Weights of a small CTC audio transcriber.
Model: norm groupnorm, depths [1, 2, 1].
Training: soap at rate 0.0015, 900 steps, batches of 64.
Data: 39062 training examples, 1.5 epochs.
Rows from block 2, named by matrix and row number. Each number is 128 + 32 x the weight over its row's rms, rounded and kept within 0 to 255. All counts start at 0. After the name is the row's rms in percent of the matrix's.
# conv: width-5 conv (model.blocks.2.conv.weight, 192x192x5), inputs 112-139, a 5 kernel for each
conv.30 099 [ 99 117 136  96 152 143 143 137  83 133 122 123 143 180 133 130  58 139 118  36 150 144 104 182  92  85  97  34 157 155  81 131 129 196 127  89 113  61 162 136 117  74 145  97  94 146 181  99 146 134 148  68 111 116 141 144 147 108 101 150 105 139 129 162 146 119 122 119 124 107 165 139  91  81 104 122  96 126 147 111 132 144 191 123 131 109 106 135 104 165 117 143 108  80 120 114 114 111  94 137  67 108 197 110  82 130 155 126 119 163 106 106 120 112 101 123 124 163 149 138 134 117  73 160 128  84  99  46 123 122 163 118 180 151 135  98 146 152 126  84]
conv.31 090 [ 99  37 116  71 109 110 167 172 107 111 122 164 158 139 124  65  95 140 195 171 192 123 167 125 130 104 124 128 142 137 161 151 129  89 147 123 145 137 136 144 125 122 134 140 153 129 112 162  55 179 173 116  74  28 121 123 114  97  93 148 126 150  90  93 106 176 112 149  73 110 120 103 130  99  61 115 115 125  95  77  82 119 166 149 158 140 119 125  82  44 124  91 159 147 100 141  88 116  78  79 116 167 108 107  89  88 136 113  72 160  87 118 109 158  64 121 133  94 128 132 165  92 135 152  85 143 159 137  91 103  91 144 103  94  98 145 105 131 135 148]
conv.32 107 [152  72  49 135 199 141 174 102 132 164  96  80 144 135 105 116  64 130 178 133 161 200  80 170 103 123 119 110 132 131  96 118  71 149 140 154 122 112 159 137 116 128 155  81 159 200 178 115 108 137 109 132 185 154 160 129  95 146 179 182 144 128 173 104 104 108 111 157 137 158 132 147 130 166 162 126 111 109 122 159 133 134 190  86  90 120  97 155 111 142  93 112  85 152 127  90 162 108 120 108 138 137 157 111  82 153 127 120 177 128  69 113 134 102 173 101 182 167 157 114 149 141 165 121 145 136 113  68  71 159 140 147 154 110 111 100 139 146 153 206]
conv.33 099 [ 95  90 120 126 183 101  68 158 141 140 148 153 129 152 144  91 115 143 120 136 112 171 171 134  58 147 204 121 104 144 117 145 144  96 119 105 186 115 141 112  69 114 178 193 105 205 141 165 112 120 107 113 134  91 153 139 162 146  66  97 136 130 194 121 141  98  70 139 125 166 159 132 183 124 177 113 115  31 167 172 141 134 106 123 163 160 109 140  98 110 100 129 177 123 137  78 126  84 150 134 106 170 181 110  89 102 148 195 122 143 165 117 139 149 109 147 127  83 143 119 161 141 154 130 123 162 125  51 159 110 131  98  57 144 140 168 127 128 127 143]
conv.34 091 [124 134 132 101  90  98 185 179 102  60 109 137 121 165 164 172 160 124 217 140 113 164 161  99  94 101  90 133 156 127 101 136 122 184 165 121 131 113 143 129 149 182 165 128 102 187 136 170 136 105  65  76 127 167 226 119  85 110 144 111 109 105 144 118 157 139 105 122 148 172 115 142 114 115 108 155 124  90 135 100 160 117 182 153 137 135 125 119 175 152 121  93 162 151 146 124 135 114 177 207 121 168 182  92 117 125 153 123 192  90 143 132  73 148 113 111 114 100 120 112 195 108 115 164 137 110 153 155  96 100 156 126 140 138 164 163 114 122 143 152]
conv.35 087 [108  69 146 130 115  63  77 142 126 157 142  92 132  94 122 114 136 121  52 111 140  99 139 141 120 142 122 130 112  95  92 119 140 193 157 151 164 102  99 151 101 113  98 137 117 129 146 146 164 176 137 157 128 137 109 167  93 118 140  94 125 157 116  96 155 132 147  88  75 133 207 200 154 160 162 106 125 147 109 108  59 124 132 121 136 114 152 150 165 141 134 134 114 172 127  97  99 108 131 144 136 110 136  98 145 170 182 109 162  94 156 113 112 138  95 112  62 180 143 163 160  70 131 154 148  86  79 156 179 119 111 138 122 136  99 149 120 116 105  85]
conv.36 093 [146  98 108 125  61 126 136 119 123 166  69  94 109 110 156  94 135 127 170 113  83 161  95  85 177 129 217 188 160 179 153  89 145  85  91 122 131 105 105 103 163 149 118 121 146 147 152 165 128 132 167 138 153 111  92 149 144 168 161 192 127 163  96 102 132 168 180 134 112 119 132 164 190 188 124 164 152 165 140  99 149  91 134  86  95  70 110  99 150  78 103  99 110 115 113  69  61  72  93 102 213 126 192  99 142 144  53 103 160 116 159 167 118 135 152 132 116 140 124 153 112 133 179  86 139 159 125 113 150 135 130 145 111 164 202 133 114 112 139 146]
conv.37 076 [128 164  94 123 120 126  73 107 162 131 134 116 135 173 139  96 103  86 102  82 154 148 104 198 108 107 100 117  91 103 149 182 128 135 109 145 122 172 150 119 142 130  54 124 140 146 112 137 140  82 138 144 102 101  88 159 123 128 164  65 149 139 117 147 120 102 118 134  83  58 115 152 165 133 124 112  97 115 136  80  80 113 155 115 187  92 163 171 200 158 126 155 180 146 148 137 127  94 161 105 131  86  94 124 191 104 120 154  94 104  97  96 127 144 116 116 165  77 140 129 136  83 179 100  74 150 174 104 103 110 136 152 171 147 131  52  74 118  89 138]
conv.38 085 [133 161  76 128 151  86 110 117 132 132 131  95 128 104 107 115  66 123 102 123 188  99  54 118 160 140  74 155 235 104 113 130 154 111  61 115 135  86 145  51 150 123 135  88 135 134 116 198 113 169 177 156 127 114 110  96 142 127  81 117 165  84  72  96 109  99 101  99 148 130 180 180 147 120 181 124 145 132 109 112 156 157 102 174 124  93 110  98 110 109 139 113  81 112 102 113 163 102 117 157 149 106 126 165 124 112 140 114 100  74 106 103  72 121 127 146  97 157 101 165 151 185 146  88 176 100 139  83 139 119  96  73 155 130 157 114 149 156 102 154]
conv.39 109 [173 140 100 132  99 161 100 129 126 109 156 148 124 115 122  95 146 159  99  91 113 165 107 108 128 115 126 131 200  41 121 107 143  61 159 143 145 157 174 197 139 163  78 142 140 139 142 146 142 106 126 118  95 117 100 119 139 109  74 162 146 133  60 130 130 108 190 140 114 139 133 135 210 137 101 141 130  83  92  86 152 130 101  93  87 128 157 126 118  74 113  97 102 133 103 134 171  87  70  86 116 209 147 152 112 156 118  56 166  96 125 118 108 115 109 161 158 128 138 156  81 117 137 172 100 172 126 123 134 165 129 152 168 127  76 158 145 125 155 151]
conv.40 109 [118 119 167 144 143  96 115 179 145 159  99 134  97 118 150  85 142 138  65 103 119 103 102 193  73 157 166 128  94 195 147 172 161 131  29 144 142 145 176 153 173 161 143 177 136 101  89 164 127 210 115 121 112 122  44 156 101 112  84 154 129 104 107 127 139 145 150 101 143 128  72 135 112 152 190 165 135 171 100 140 159 142 131 126 171 134 119 155 123 104 107 119 166 136 112 156  98  92 188 134  98 108 137 110 103 109 167 125 118 141  68 130 124  85  91  72 146 127 109 147 141 139 160 181  71 160 113 113  95 110 134  82 126 135 101 118 133 100 121 116]
conv.41 095 [142 174 155 145 152 105 135 176 132 110 106 154 133 130  95 120 105  93 152  80 112 125 122 123  98 167 175 127 138 168  85 138 146 189 141 126 207 116 103 183 107 152 201 145 114  96 168 146 141  86 142  97 102 107  91 119 140 168 155  96 160 119 117  97 142 137  61 127 147 138 176 122 104 141 109 124 158 129 122 126 183 141  94 138 151 123 102 153  95  98 108 109 110  99 149 117 135 111 104 162 174 106  56 176 120 111 113 165 135 139 155 122 125 129 107 139 165  90 132 123 145 125  95 108 130  96 135  95 100 148 153 169  79 115 117 150 153  98 103 114]
conv.42 111 [148 128 133 150 146  96 135 122 135 156  82 151 120 129  94 116 174 163 103 145  84  76  66 203 176 149 102  76 134 162  95 131 101 139 196 135 110 153  81  86 125 133 191  91 153 113 115  91 129  81  96 104  94 106 202 118 135 146 110  77 122 148 128 117 121 127 182 120 149 107 155  68 113 161 150 133 191 179 108  65 189  82 144  87 150  90 113 151 149 141 142 141  45 102 175 110  93 152 142 164 132 128  65 150 164 148 141 107 123 119 166 125 117 118 135  99 104 103 112 116  85 147  89 201 111 124 172 148 160 121 128  84 138 161 118 140 155 126 116  97]
conv.43 112 [104 147 125 106 126 101 119 136 195  52 146 134 125  47 102 109 105  77 119 113 143  93 136 110 169 171 109 134 107 140 106 130 101 164 139  99 122 102  71 135 105 101 186 198 109 108 135 145  94 110 163 133 108 170 117 131  99 107 114 108  72 131 111 137 114 109 149  67 146 117 147 112 134 141 101 119 120 133 128 111 116 124 131 125 111 129 135  97 145 166  89 128 145 155 104 141  80 175  78 159  92  81 114 255 131 170 132 129 101 172 116 141 130 147 157 103 142 126 141 154 108 163 109 140 124 112 136 125 131 107 110 153 140 122 116 134 172 164 114 102]
conv.44 084 [103 156 161 154  89  84 155 166 107 133 160 173 121 131 114 159 133  92  57 124 140 186 140 117  92 122 119  94 152 203 176 131 136 112  92  93 148 106 119 137 109 143  95 129 127 163 118 158 142 129 160 109  89 115 170 108 118  74 144 134 148 108 123 134 147 174  91 164 114 138 130 107 124 136 110 110 104  76  98 174 122  61 187 127 134 119 114 113 139 166 119 136  56 155 138 154 146 117  89  76  75 105 151 103 135 122 192 111 138 179 118 117 128 111 175 161 103 148 125 122 173 140  78 115 108 135 110 163 161 112 118 100 190 168 143 123  76  77  48 139]
conv.45 109 [151 179 155  76  69 144 116 168  90  93 115 116 109 134 132 133  73  90 128  95 148 100 145 100 137 146 168 135 153 147 139 159 124  82 100 154 159  61  77 125 114 107 123 181 169 171 164 174 142 151 100 153 141 121 138 172 169 142 126  86 111 123 125 159 122 159 132  94 135 101 162 130 173 150 115 155 123  98  62 126 141 141  91 149  98 135 140 143 105  80 101 132 122 126  97  67  92 111 113  56 155 131 142 134 165 141 138 159 105 151 164 112 140 149 149 146 136 100  88 170 153 129 135 130 145  94 139 116  92 101 152 103  83 146 101 104 104 141 139 108]
conv.46 106 [ 94 172 112  81 149 131 126  91  94 166 121 117 140 102 128 128 139 141 135 105  76 147 187 107 101 104  63 109  80 125 110 133 106  53 110 154 119 125  86 112 146 148 119 144 152 153 113  79  52 121 156 153 127  98  97 109 119 110 110  96 155 111 139 125 133 158 172 111 133 131  91 152  81 137 165 111 118 133 166  97 136 113 159 210 105 107 109 126 111 118 143 155  93  94  67 182 149 143 100 204 149  75 113 133 133 132 113 131 163 112 158 119  91  76 144 118 165 135  87 119 139 145  89 124 153 135 158 168 196 113  85  95 157  96 116  77  62 112 138  91]
conv.47 092 [ 84  91 132 140 109 132 158 107  98 125 105 127 123 122 142 154 171 122  92 133 245  50 198  61 129 141 162 121 186  89 153  67 133  89 138  90  78 180 124 104  82 163 182  96 135 137 113 133 105  55 128 110 167 129 111  59 104 157 165 139 145 149  83 165 138 141 141 159 159 142  59 137 109 133 130 150 119 115 114 151 142 136 160 187  81 167 110  84 125  86  91 138 114  96 118 101 100 116 157 151 122 170 170 103 116 103 130  82 129 145 147 125  81 142 120 164 142 128  86 186 122 116 118  94 130 156 101 132 169 142 146 108 138 148 117  97  64 129 119 112]
conv.48 091 [118 151  81 145  94 112 148 146  68  87 106 133  79 116 165 106 100 122 127 163 197 116 102 122 124  92  80  99 107  96 102 111 114 108 123 114 147 145 146 168 157 124 166 103 124 124 129  92 109 107 126 149 119  55 111  89 180 175 213  77 119 114 146 132 113 181 148  99  95 144 154 145 114  96  61 125 104 105 137 175 120 167 154 165 171 125 121 124 111 101 129 142 105  56 110 172  96 122  98 175  83 122 105 149 109 101 157 144 166 165 132 131  94 113 102 104  79  67 156 150 154  87  79 111  63 101 131 105 137 173 101 126 142 186 158 139 175 149 172 136]
conv.49 098 [129 100  93 104 114  76 140 138 228 156 127  89  99 124 113 143  95  99  67 169  94 150 164 132 141  98 137 170 147 153 125 106 142 171 140 121 121 168 142 153 165 124 119 185 187 162 147 168 148 159 130 128 128 143 146 127 145 108 106 132 134 113  82 128  87 131  95 123 139 162  93 152 185 128 118 138 127 116 120 101 106 152 120 125 119 137 143 183 145 126 146 102 125 134 143  84 152  99 106  65 118 109 133 140 197 112 116 129 134 128 125  97 107 113  96 154  67 159 152 233 155 116 154 189 171 132 103  81 109 151 137 139 130 119 151 139 129 150 107 147]
conv.50 110 [116 111  77 138  73 110 146  82 141  94 123 124 104 143  96  78 135 137 139 139 151  92 152 107 133  89 115 113 111 111  57 117 133  92 135 150 104 102 125 150 126  82 136 139 137 160  95 141 170  74  56 113 107 165 154 108 155 124 107 145 132 140  94  97 117 132 128 123 127 137 134  96 132  69  84 125  73 134 131 175 134 177  77 140 135 143 174 171 145  87 126 156 134  86  93  95 136 104 119  99  98  69 120 159 111 148 145 138 105  92 119 134 106 150 137 101  96  93 172 208  72 104 170 141 144 128  83 136 164 109 129  86 154 146 131 177 108 161  85 128]
conv.51 098 [106 131  92 133 113 137  46  65 145 208 119 155  75 117 114 143 119 126 108 126 128  74 141 146 164 111 101 120 111 165 128 130  89  61 137 106  92 120 185 105 131 153 114 134 176  68  66  77  75 156 174  92  83 114 138 140 107 101 165 113 133 125 173 118 124 115 116 101 125 142 124 140 120 105 102 141 115 118 159  91 136 157 140 121  88 147 138 127 141 188 104 125  88 124 163 104  94 126 135 101  97 148 170 102 146 127 163  99 109 153  95  87 123 142 119 113 174 155 144 142  86 154  73  95 144  87 131 139 144  81  88 138 128  96 113 113 173 148 141  67]
conv.52 121 [129 184 187 114 173 133 129 112 143 119 114 139 132 163 137 114 130  96 176 163 103 137 190 131 139  61  65 127 139 123 172 146  84 114 114 131  87 162 152 152  95 131 163 114 124 147 154 104 117  99 103 119 117 104 186 175  93 120 125 133 140 133 151 154 126  67 165 119 127 115 117 106 109 154 114 148  88 145 130 144  55 118 187 165 152 167 111 115 141 104 129 141 153 141 115 107 163 182 123 101  14 197 129 118 129 116 138 104 169 172 136 146 116 128 156 119 159 144  86 162 122 134 108 168  95 127 165 135  88 146 146 127 124 117 164  72 157 126 137 132]
conv.53 095 [ 94 186 134  93 159 144 166 140 141 106  83  86 108 114 112 122 121 136 131  94 135  95 134 151 124 158 135  98 147 159 120 116 111 130  58  95 144 198 152 170  96 133 133 163 131  65 144 135 203 100 123  72 101 195 157 120 118 123 122 198 170 161 104 131 115 108 111 126 125 142  87 122 133 132 110 133 133 183  85 100 167 138 146 115 113 157 126 141 159 137 141 134  67 148 134 113 127  97 102 137 153 143 120 117 130 129 146 125 158 110 138 125 128 114 118  91 122 191 100 188 120 140  98  92 160 104 121 173 136 102 100 146 141 145 110 144 143 111  86 135]
conv.54 100 [124 175 126  93  84 142 126 135 115  73 127 164 151  92  83 105 123 139 136 204 148 111 192  99  80 167 122 123 168 108  98 133 168 118  75  95 137 121 181 192 101 115 117 128 121 179 130  88 112 106 147 132  54 192  87  79 119 159 124 156 119 175  99 141 106 116 171 103 112 123 120 103  91 132 125 138 131 110 145  81 163 130 135 126 179 111 112 179  87 127 132 162 122 122 158 156 187 134 189 125 131 138 130  84  68 104 150 102 116 169 114 126 135 178 118 126 109 125 150 115 120 108 151  98 110 168  95 144 111  85 161 116 136 172 119 144 113 113 135 168]
conv.55 095 [ 73  89 155 146 151  91 158 136 117 170 101 108 118 158 123 105 120 130 196 147 186 126 120  91 121 126 171 134  60 126  99 178 165  66 117  56 128  99 149 117  96  87 186 138 126 142 118 142 141  62 104 128 148  71 132 121 132  72 132 130 148 130 104  98 151 143 174 137 114  69 115 109  94 116 114 167 100 110 143  73 132 119  82 170 112 164 136 149 148 158 136 121 113 131 119 110 104 121 116  76 142 124 167 100  91 144 153 119 106  76 102 109 145 106 133  82 103 150  89  73 116 107 123  87 141 168  79  69 133 135 129 115 116  94 160 168  62  86 140 144]
conv.56 084 [ 87 189 106 144 127  91 104  81  75 117 124  91 100 137 184 105 124  88  90 127 140 110  82  80 104 179 104  90 219  98  93 105 181 175 148 110 135 121  79 136 118 165 143 120 165 101 171 173 116 162 132 141 119 139  78  93 172  82 147 149 117 125 106 151 135 150 126  96 121 127 144 139 136 139 143 130 156 114 107 128 143 124 128 110 100  94 162  58 111 148 117 143 123 158 164 119 113  91 118 184 134 170  48 185 134 150 119 111 104 122 158 107 124 158 165 146 122 123 150 136 116 142 204 112 187  53 162 156 152 134 128  84 149 152  92 134 133 108 111 115]
conv.57 101 [ 66  87 157 121  80 114 119 122 131 128 134 140  97  81 143 106 104 115 101 149 188  81 164 111  78 103  40  89 181 142 143 100 147 171 118  87 165 168 131 139 134 115 120 149 132 162 111 136  92 151 220 152 182 206 102 135 188 156 140 110  96 159  65 131 188 163 161 130 155 128 118 197 137 100 130 121 137 145 105 151 146 116 130 165 137  95 173 192 211 152 155  69 114 169 161 161 155 161 149  97 115 116 116 108 156 113 125 107 122 160 136 123 134 134 117  96  25 180 131 160 166 108 183 125 127 141 122 109  89 156 103 142 118 100 112 120 216 131  98 129]
conv.58 079 [130 134 106  72  94  76 102  66  86  89 113 104 122 122 138 157 135 150 128 110 145 158 164  93 144 107  98 141 136 156 157  93  84 102 184 112 103 118 107 113 153 136 112  90  91 162 135 128 156 108 104 161 182  98 154 103 120  97  94 154 185  98 149 183 182  86 198 164  93 151  80 170 119 128 173 120 101 133 106  62 145  89  96  91 117 117 120 187 156  46 147 165  94 123 133 165 133 150 147 161 116 193 173 184 118  79  97 164 152  60 148 141 111 157 151 127 133 130 157 145 160 150 148 142 191 118 126 135 179 169 138 141 144 139 124 131  93 107  98 150]
conv.59 090 [ 61 130  67 170 114 132 132 122  85 115 138 157 148 146 163 111  79 107 109  77 161  98  58 134 125 184 142  95 116 155 109 124 118 107 147  60 103 143 132 200 102  79 135 175 121 105 113  79  99 155  82 141  80 121 154 177 149 168 137 119  81 137 141 161 149 100  79 114 166 176  72 158 150 143  88 142  90 144 120 100  86 120 147 116 148 121 156 155 181 116 139 143 113 113 119  86 112 114 126 167 121 174 165 111 196 134 136 112 136 112 122 161  91 139 153 115  99 117 168 180 140 127 123 102 155 175 189 153 157 101 168 170 131 103  96 174 170 155  92 124]
conv.60 107 [121  98 135  96 111 128  73 155 172 139  97 131 133 148 104  84 107  73 133 134 168 166 124 105 114 148 112  69 102 126 115 123 145 158 171  71 154 138 170 157 115 132 144 145 183 168 162 167 119  65 141 188 146 157 151 129  85 109 125 106 124 142 173 121 127 126 138 149  97 120  97 119 154 202 142 149  82  75  55 127 133 183 113 151 145  66 111 163 142 174 103 148 105  73 134 129 175 160 148 119 134 157  66 166 149 149  98 106 175 159 128 118 136  98 136 147  85  93  86 155 178 153 109 148  98 201 182 129  68  48 167 147 109 170 146 138  97 121 175 119]
conv.61 081 [118  98 153 207 141 136  99 100 100  95 133 121 117 112 110 153 153  83  82 107  65 164 119 104 113 131 140 180  92 129 139 131 104 118  86  83 193  92 134  95 128  76 132 177 158  71 158  64  93  97 175 149 125 142 130 134 162 184 169 160 122 114 102 113 103 128 141 129 153 110 153 148 103 106 159 112 125 134 100 155 144  84 163 134 158 112 131 144 141 113  83  97 125 132 120 117 128 131 161 163 214 180 134  64 111 161 156 106 142 123 153 147 132  95 109 133 165 117 109 104 141 171 153 162  85 124 146 193 104 104 148 159 151 127 109  99 129 114 108 166]
conv.62 092 [122  90 161 162 116 150 132 154 125  90 116 134 110 158  53 124 137 204 100 138 132 140 153  93 125 137 163 158 129 113 122 142 139 148 117 104 224 171 145 168 178 235 119  96 192 108 136 174 159 116 158 156 117 135 155 117  92 161 150 141 143 179 185 152 184 144 160 172 151 133 178 140 115 173  76 106 136  55 171  72 170 131 137 172  99 177 136 129 174 109 194  93 100 182 140 196 145 121 153  97 156 159 138  96  98 129 136  99 156 138  81  87 150 146  96 121 124 172 180 101 166 108 125 136 120 126 119  59 150  99  95 107 113  94 118 149  76  85 118 188]
conv.63 109 [107 132  97 152 129 156 156 124  96 102 133 131  99 131 112 107 155 117 149  93 128 170  72 125 170 131 134 160 138  90 220 142  50 128 131 124 101 182 127 105 185 150 128  63 149 168 125 124  55 118 130 136 110 122 106 164 137 159 134 136 117 131 147 123 150  87 113 126  77 113 122 138 141 131 101 148  71 119 145 170 113 172 119 133  92 107 162 129 127 180 175 116 110 130 121 128 134 129 114  98 122 125 140 110 106 132 109 143 106 136 106 150 132 131 125 153 186 160  92 128 100 149 144 176 117 168 120  61 110 107  95 128 136 118 166  66 132 115 128 130]
conv.64 110 [111 121 188 134  95 133 170 153 171  86  98  95 120 116 168 117 131 181 201 199 134 107 101 157 104 106 184 110 160 118 113 149  94 205  78 122 158 146 141 146 106 113 100 191 114 191 125 146 125 142 102  91 144 172 117 152 123 156 117 108 109 136 139 133 117  42 123 111 122 168  98  88 104 125  78 148 123 136 151 124 137 101 124 188 198 116 144 101 103 127 140 102 113 149 105 114 132 126 125 133 153  93  61 159 161 132 114 141 131  86 129 123 146 135 117 143 140 122 166 150 162 128 120 125 151 121 156 113 137  88 111 140 118 129 120 130 112  67 135 114]
conv.65 082 [141 124 143  98 173 103 132 114 104 101 161 137 163 106 100 105 101 109 101 104 122 152 106 196 104 137 116 140 137 127 134  81 127 145 121  94 153 142  88 168  77 149  95 167 154 114 141 115 124 118 175 188 154 198 143 180 115 105 139 140 113 143 103 129 187 138 190 120 145 144 146 106 138 132 125  98 103  86  75 121 120 122 139 103 137 221 149 157 126 124 116 123 109 134 108 157 143 136 107 143 143  83 158 125 128 172 159 162 144 120 127 108 106 133 131 135 122 185 120 101 189 107  40 101 110 177  93  98 104 213 159 122 127 190 146 128 115  65 107 159]
conv.66 110 [171 139 170 147 111 173 127 153 132  94 133 119 130 107  97 115 158 187 121 112 100 117 108 165 134 126 129 176 161 131 180 142 130  96 107 109 163 143 149 128 183 180 156 119 102 121 108 153 166  70 160 138  46 149 154 129 106 197 120 121 182 160 140 128 159 163 128  80 146 108 110 125 119 149 145 107 118 173 146 123 127 167 116 102 140 124 190 125 113 129 135 147 137 104 148 131 106 132 127 127 165  82 161 124  89 111 131 111 161 153 128  97 107 108 117 122 138 217 135 118  85 123 185 122  67 103 135 129 184 171 101 137  66 121 127 126  91 137 115 123]
conv.67 086 [ 84  69 134 159  78 159 117 103 143 104 164 130 115  73 137 133  81  74 133 147 125  90 160 104 112  72  60 129 133 127 139 119 154 140 144 139 133  94 138 114  58 107  97 159 102 133  93  94 165 116 111  93 114  52  79 174 114  96 124 116 151 147 175 181 121 176 110 163 119  83 130  88  83 118 115  95  85 143 248 152 152 151 107  97 120 159 194  98 146 138 184 150 124 109  86  95 182 156 103 190 151 138 211 124  92 127 122 140 145 141  82 135 100 135 181 106 215 175 125 100 104 125 187 110  97 153 123 120  90 108 156 144 173 138 100 151 135 142 102 133]
conv.68 101 [141 105 129  63  83  60 131  95 161 224  96 113 106 189 130  91 115 101 153 154 133 160 148  69  94  93 112 157 194 162 133 157 158 124 130 109 132 124 123 116  98 102  84  49 132 155 149 132 109  80 152 118  61 184 126  74 121  89 101 124 164 174 126 110 166 163 114 118 141 177 125 153  90 175 143 155 112 136 144  74 170 101 159 125 115 102 102 102 156 155 155 123 100 106 178 133 113 134 146  57 124 131 143 111 139 102 165 142 145 145 126 149 159 170 152  91  84 115 161 118 164 126 142  78  74 141 133 127 160 130  88 133 100 111 154 152 177  99 127  80]
conv.69 096 [183 131 136 117  90 163 139 137  61  55 104 109 164 132 122 167 116 109  92  98 156 187  70 139 145 115 168 154  96 118 121 106  73  75 165 117 125 123 163  90 180 125  68 114 121 106 110 154  75  99 130  97 140 166 142 112 107 161 182 160 142 109 102 101 127  73 144 111  90 147  71 166 130 133 164 113 137 131 136 160 113 147  79 146 112 120  98 133 149 194 136 139 136  95 143 106 110 137 118 140 149 116 122 129 112 126 178 150 142 124 109 146 105 118 108 109 169  97 129 149 106 126 135 106 144 132 104 105 175 138 159 144 129 120 113 141 140  97  97 100]
conv.70 092 [121 142 183 198  43 147 215 170 176  16  89 112 112 102 140 102 115 157 103 198 155 123 131 106 194  55  96 113 105 141 133 174 143 133 194 151 140 148 133 126 121 156 145 135 130 140 171 131 137 206 146 117  77 122  98 148 158 118 159 140 133 148 149 159 131 109 116  98 110  78 154  80 116 106 163  98 170 175 140 103 129 139 135 120 176  96 121 150 157 135 136 104  63 100 183 169 104 137 103  55  83  68 136 141 152  77 162 160  89 154 123  84 105 155 119  97  97 134  75 140 134 115 121  85 154 132 121 195 163 102 142 125 173 137 128 162 151 126 173 113]
conv.71 096 [137 129 132 104  70 134 160 108  53  97 110 111 113 105 144 143 119 118 122 149 179 137  32 156 146 125 101 102  95  61 137  83 103 130 132 153 107  95 131  98 177 132  73 109 116 143 161 173 118 100  73 120 149 129  53 116 118 123 117 139 145 182  81 109 132 148 142 143  87  99 160 169 180  99 129 145  77  99  95  63 110 104 128 114 125 100 119 118 121 157 122 156 108 121  58  88 109  84  60  78 135 113 163 105  93 134 164  74 103 125 148 114  81  99  79  84  93 132  81 143 177 153  82  63  43 145 161 139  82 159 149 102  95 122 155  91  85 155 169 120]
conv.72 097 [162 130 116 118 150 178 127 109 126 138 164 119 109  81 132 123 111 110 113 100 143 110 113 159 110  64 110  87 149 133 126 143  55 106 109 113  34 153 162  67 172 159 141  97 157 130 158 151 108  93 117 136 189 135  97 116 133 118 215 110  84 126 169 119 141 107 104 100 104  92 154 155  75  94 168  98  69  94 106 131 169 147 171  87 165 165 111  48 117 110 125 165 137 103 115 136 104  96 143 111  82 125 129  84  77 128 120 110 132 153 116 121 104 140 172 110 161 185 122 195 179 136  75 100  85 150 155 179 128 157 189 118 125 122 126  73  89 207 185 149]
conv.73 098 [153 165 183 144 165 169 155 108  49 138 131 171 116 127 148 144 197 143  95  87 156 155  96 100 177 145 166  77 123 109  95 144 134  91 201  43  96  96 108 140 119 131 107 125 135  59  89 182 195 179 110 120 139 106 162 111  70 122 115 156  84 131 158 125 100 109 125 135 141 142 146 133 127 185 151  78  83 134 117 150 153 139 153 117  69 107  80 188 159  91 116 119 156 178  99  98  83 119 165  88 128 128 128 139 116  99 128  98 147 140 133  76 144 120  63 118 112 112  97 144 128 194 125  42  93 130 141 117  98 128  98  87 123 142 117  97 117  94  79 129]
conv.74 088 [112 121  80 121  91 101 124 103  81 222 156 128 134 126 145 118 151 146  59 111 140 160  91 118 174 143 110 135 155 129 145 166  63  81 216 137 136 118 190 125 118 106  92  71 164  85 132 136 138 123 123 154  91 111 125 136  87 123 178 111 106 136 153  94  89 131 105 160 130 114  77 107 151 139 128 107 143 105 120 153  85  90 168 143 111  96  96 154 123 129 165  83 144 158 110  93 126  77 109  80 138 183 183 117 123 123 111 117 111 116  86 150 144 113 118  87 193 118 165 104  84  67  92 143 159 124 202 139  88 138 160 195 183 102 133  58 125  94 167 130]
conv.75 086 [188 138 116 130  96 132 110  89  83 119 109 169 109 109 117 140  91  84 134 106 172 130 132 156 170 164 122 170 102  77 139 112 119 133 135  32 112 171  85 143 149 117 109  88 152 182 127  96 104 132 142 161 121 144 117 126 116 183 130 132 100 137 156 184 159 149 154  98 141 101 155 126 124 110  83 132 124 135 101 113 110 118  95 161 105 118  94 101 122  95 116 155  79 120 125 110 114 148 129 146 106 165 138 135 119 107 153 106 121 112 190 130 134 135 146 129 103 156 135 106 141 139 127 159 149 135 159 153 123  98 154 158 188 138 118 114 159 119 126 207]
conv.76 110 [151 128 122 112 108 167 108 131 108  94 117 144 195 155 134 133 131 134 119  93 162 160  87 103  99 194 125 155  76 150 121 105 151 126 146 148 150 123  98  91 164 133 115 158 152 142  89 117  86 143  93 115 126 125  89  98 117 131 127 154 120 137 151 113 146 130  91 146 126 114 105 173  98 123 108  82 112 116 122 134 125 146 117 162  84  98 130 122 161 128 168 105 120 139 159 117 156 140 128 130 117 137 118 104  91 136 149 145 141 109 103 103 174 129 123 128 119 104 123 109 117 123 158 109 137  79 116 123 113 170 121 135 118 103 172 121 123 158 179 140]
conv.77 098 [112 117 151 140 105  99 129  83  61 109 126 112  86 120 157 156 177 110 133 130 115 105  73  62 179 103 102 122 167 133 171 167  62  64 145 110 124 110 157 163 136 132 152  84 108 100  99 133 131 154 157 145 116 128 104  89 143  93 144 150 126 120 150 108 154 117 138 165 111  90 114 107 138 116 124 120  93 129 119 114  83  85 151 116  73  64  81 138  95 136 126 107  82 123  49  88 100 152  55  70 129 153 139  98 154 116 111 103 151 144 105 103 115 103 177 159 139 142 152 124  75 150  97  89 170 127 130 127  99 137  81 105 130 141 114  87 111 100 123 165]
conv.78 097 [125 135  98 129 198  96 102 140 134 187 111 175  77 172 129 104  89 151 120 124 136 110 117 132 106 118 134 132 142 144 131 137 138 102 151 101 124 167  85 135  99 110 193  93 137 162 151 117 155 164  93 118 115  90  77  88 170 113 143 121 124 104 159 149 132 115 129 168 139 151  98 110  89 149 181 109 139 127 172 157  82  94  95  87 112  93  94 174  99 173  99 113 129 146 117 136 105  75 147  99 113 113 130 106 132 156  96  98  84 106 169 163  85  96 142 162 153 113 145 114 162 119 121 169 114  93 111 113 133 137 130 105 142 139 128 112 163  98  98 109]
conv.79 109 [170  87  87  98 117 197 117 100 121 119  86 125 154 154 155 137 116 120  90  98 132 168 128 133 118 134 175  85 129 154 147 158 104  79 145  88  83  71 162  81 138 187  69 109  95 150 112 104 137 136 117 126 157 126 157 105  84  76 142 137  97 120 127  84 119 119 111 162 150 131 129 107  99 124 188 120  85  71 176 122 156 146 188  98  79  89 104 119 106 106  90  95  98  98  96 170 133 154  88 168 137 122 145 120 157  91 116 136 130 127 137 103  75  98 112 124 127 171 158 136 138 161 179 133 110 171 147 139 127 119 106  91 140 171 151 158 152 183  97 121]